config = dict(
    model='sound classifier',
    norm='layernorm',
    channel_attention='se',
)
Rows from block 2 of a small sound classifier, named by matrix and row number. Rows with one number belong to one channel. Each number is 200 + 40 x the weight over its row's rms, rounded and kept within 0 to 999. All counts start at 0.
After each channel's rows are labels from the 100 clips, of 14976, where the channel reaches its highest value: "strongest on" is what is common among them. Only what is clearly more common there than usual is listed. The data: chords played on synthesised instruments. In brackets: how many of the 100, against the usual share in percent.
# convs1: first pointwise conv (model.blocks.2.convs.1.weight, 192x192x1), inputs 39-77
# convs3: second pointwise conv (model.blocks.2.convs.3.weight, 192x192x1, transposed), outputs 39-77

convs1.98,150,256,252,226,204,232,291,246,190,132,235,163,213,236,177,185,219,224,212,231,255,263,169,131,289,256,276,166,153,168,219,199,176,225,201,310,189,203,211
convs3.98,109,223,140,198,197,274,230,232,193,264,118,259,251,216,179,199,174,167,233,209,296,259,215,225,177,210,55,184,229,289,237,237,176,191,227,248,209,229,285
strongest on: arpeggio (90 vs 49.8); square lead (75 vs 8.4)

convs1.102,167,210,207,199,151,256,121,206,218,278,227,237,174,235,220,169,204,232,165,182,205,231,177,183,189,189,237,247,260,165,245,108,168,200,218,253,175,261,249
convs3.102,210,188,188,90,182,167,183,148,188,215,210,187,271,206,178,251,194,206,162,188,243,158,188,231,174,172,176,228,244,181,200,239,251,235,203,204,179,214,170
strongest on: the note D# (94 vs 29.6); root: D# (38 vs 8.5)

convs1.140,190,233,145,167,200,251,172,222,257,221,257,238,146,217,196,206,198,233,222,201,190,211,220,234,180,204,245,220,226,219,203,113,206,187,195,193,196,222,230
convs3.140,204,199,169,78,170,198,185,153,168,225,201,199,279,200,173,287,219,213,204,211,220,88,169,245,172,142,195,229,258,124,229,253,209,210,218,192,182,220,182
strongest on: the note D# (66 vs 29.6)

convs1.16,221,228,205,221,186,203,314,223,198,207,226,162,188,107,164,229,160,190,197,166,271,151,183,198,230,187,159,201,206,211,225,266,245,106,141,214,211,217,182
convs3.16,276,270,145,209,212,194,202,195,141,239,246,182,237,136,206,283,193,214,185,284,146,182,136,193,193,214,263,186,193,158,296,202,233,234,191,260,199,175,70
strongest on: mains hum (88 vs 7.1)

convs1.136,228,240,155,146,240,217,215,235,177,171,121,99,182,150,212,184,274,196,210,232,244,153,233,247,146,202,216,163,143,236,173,185,175,184,211,146,210,226,271
convs3.136,166,81,300,221,204,170,198,179,248,153,150,175,166,238,174,169,156,224,199,214,231,229,188,147,165,213,147,170,171,187,116,153,217,82,167,211,205,183,232
strongest on: mains hum (46 vs 7.1)

convs1.31,222,233,169,183,242,213,234,185,153,176,135,158,167,113,214,204,224,231,190,233,240,211,290,251,225,189,221,162,162,200,139,180,195,173,179,159,141,225,235
convs3.31,182,88,317,206,171,231,264,177,299,123,151,186,162,264,191,185,189,195,208,149,242,221,208,174,205,194,191,194,195,226,115,185,194,140,181,222,193,195,205
strongest on: mains hum (25 vs 7.1)

convs1.20,172,200,236,204,244,232,163,211,182,298,198,188,221,183,218,232,243,147,203,264,170,176,173,205,247,208,246,181,263,231,217,239,213,165,162,195,215,197,173
convs3.20,201,245,158,224,241,247,281,200,225,126,137,259,252,210,258,209,169,210,222,257,184,174,257,242,220,225,183,204,220,232,150,243,228,236,233,157,230,269,261
strongest on: arpeggio (97 vs 49.8); playing: arpeggio down (66 vs 24.8); vibraphone-like (36 vs 8.1)

convs1.57,151,155,196,200,285,215,255,222,164,147,178,221,241,208,197,230,195,207,237,213,280,165,263,183,209,202,216,147,197,217,278,160,160,131,197,104,238,186,212
convs3.57,264,223,179,172,160,179,200,167,170,270,151,192,250,192,191,132,169,187,246,261,255,267,225,218,229,207,173,183,209,209,143,221,215,234,218,232,173,176,205
strongest on: arpeggio (96 vs 49.8); the note E (76 vs 30.6)

convs1.23,184,209,162,163,219,137,207,215,176,188,216,228,178,197,197,191,135,234,180,279,195,207,170,186,149,159,163,208,265,155,179,134,169,217,170,192,190,188,181
convs3.23,152,256,188,252,270,187,187,230,206,168,172,201,80,233,186,163,192,155,221,200,218,242,234,119,254,228,225,197,142,254,168,119,215,186,148,142,170,193,253
strongest on: arpeggio (82 vs 49.8)

convs1.183,209,154,246,133,198,207,180,253,194,196,180,170,168,221,206,131,195,228,248,82,223,180,207,262,170,192,219,218,262,203,238,217,165,196,129,155,194,185,148
convs3.183,212,222,179,251,204,195,214,229,160,230,193,170,199,209,211,220,203,195,307,217,187,165,223,129,230,229,339,254,142,286,205,124,178,190,160,194,209,152,174
strongest on: the note D# (62 vs 29.6); thin (high-pass) (31 vs 12.3); root: D# (29 vs 8.5)

convs1.169,181,137,243,187,209,152,176,152,217,186,166,227,190,245,169,220,178,151,166,200,139,226,198,236,223,199,194,225,205,154,161,156,224,243,163,216,176,208,181
convs3.169,216,220,267,113,192,194,189,142,238,182,227,159,269,75,240,187,210,208,199,225,146,191,155,186,207,173,272,100,216,250,228,184,265,233,176,156,210,206,200
strongest on: arpeggio (77 vs 49.8); the note A (66 vs 30.3); playing: arpeggio down (56 vs 24.8)

convs1.93,162,281,210,174,277,220,204,148,177,167,216,193,228,134,258,213,201,124,229,151,129,166,176,194,169,285,263,130,180,251,235,273,186,178,190,77,243,206,152
convs3.93,155,177,180,267,237,211,287,259,229,195,216,193,156,225,232,155,218,240,202,176,204,267,171,177,120,252,243,220,193,236,141,174,242,262,208,51,253,170,170
strongest on: mains hum (65 vs 7.1)

convs1.107,229,189,228,203,234,183,194,292,174,152,242,234,232,237,223,243,210,212,176,202,162,141,213,183,206,208,200,237,204,216,260,154,195,145,136,134,217,171,200
convs3.107,148,184,257,257,242,183,187,195,288,167,186,180,180,230,142,233,216,137,199,213,239,201,240,212,197,253,205,147,189,155,219,201,107,216,202,210,209,100,208
strongest on: the note D# (63 vs 29.6); vibraphone-like (50 vs 8.1); marimba-like (30 vs 8.3)

convs1.126,202,216,219,210,209,165,143,126,141,205,164,217,179,230,164,266,213,147,186,168,236,202,116,205,159,263,225,254,171,165,153,153,164,170,199,137,197,132,217
convs3.126,210,125,213,161,216,201,213,150,246,158,154,215,194,210,209,237,184,167,162,227,181,247,187,230,154,129,232,173,232,175,83,233,181,235,216,207,201,213,184
strongest on: arpeggio (81 vs 49.8); playing: arpeggio down (55 vs 24.8)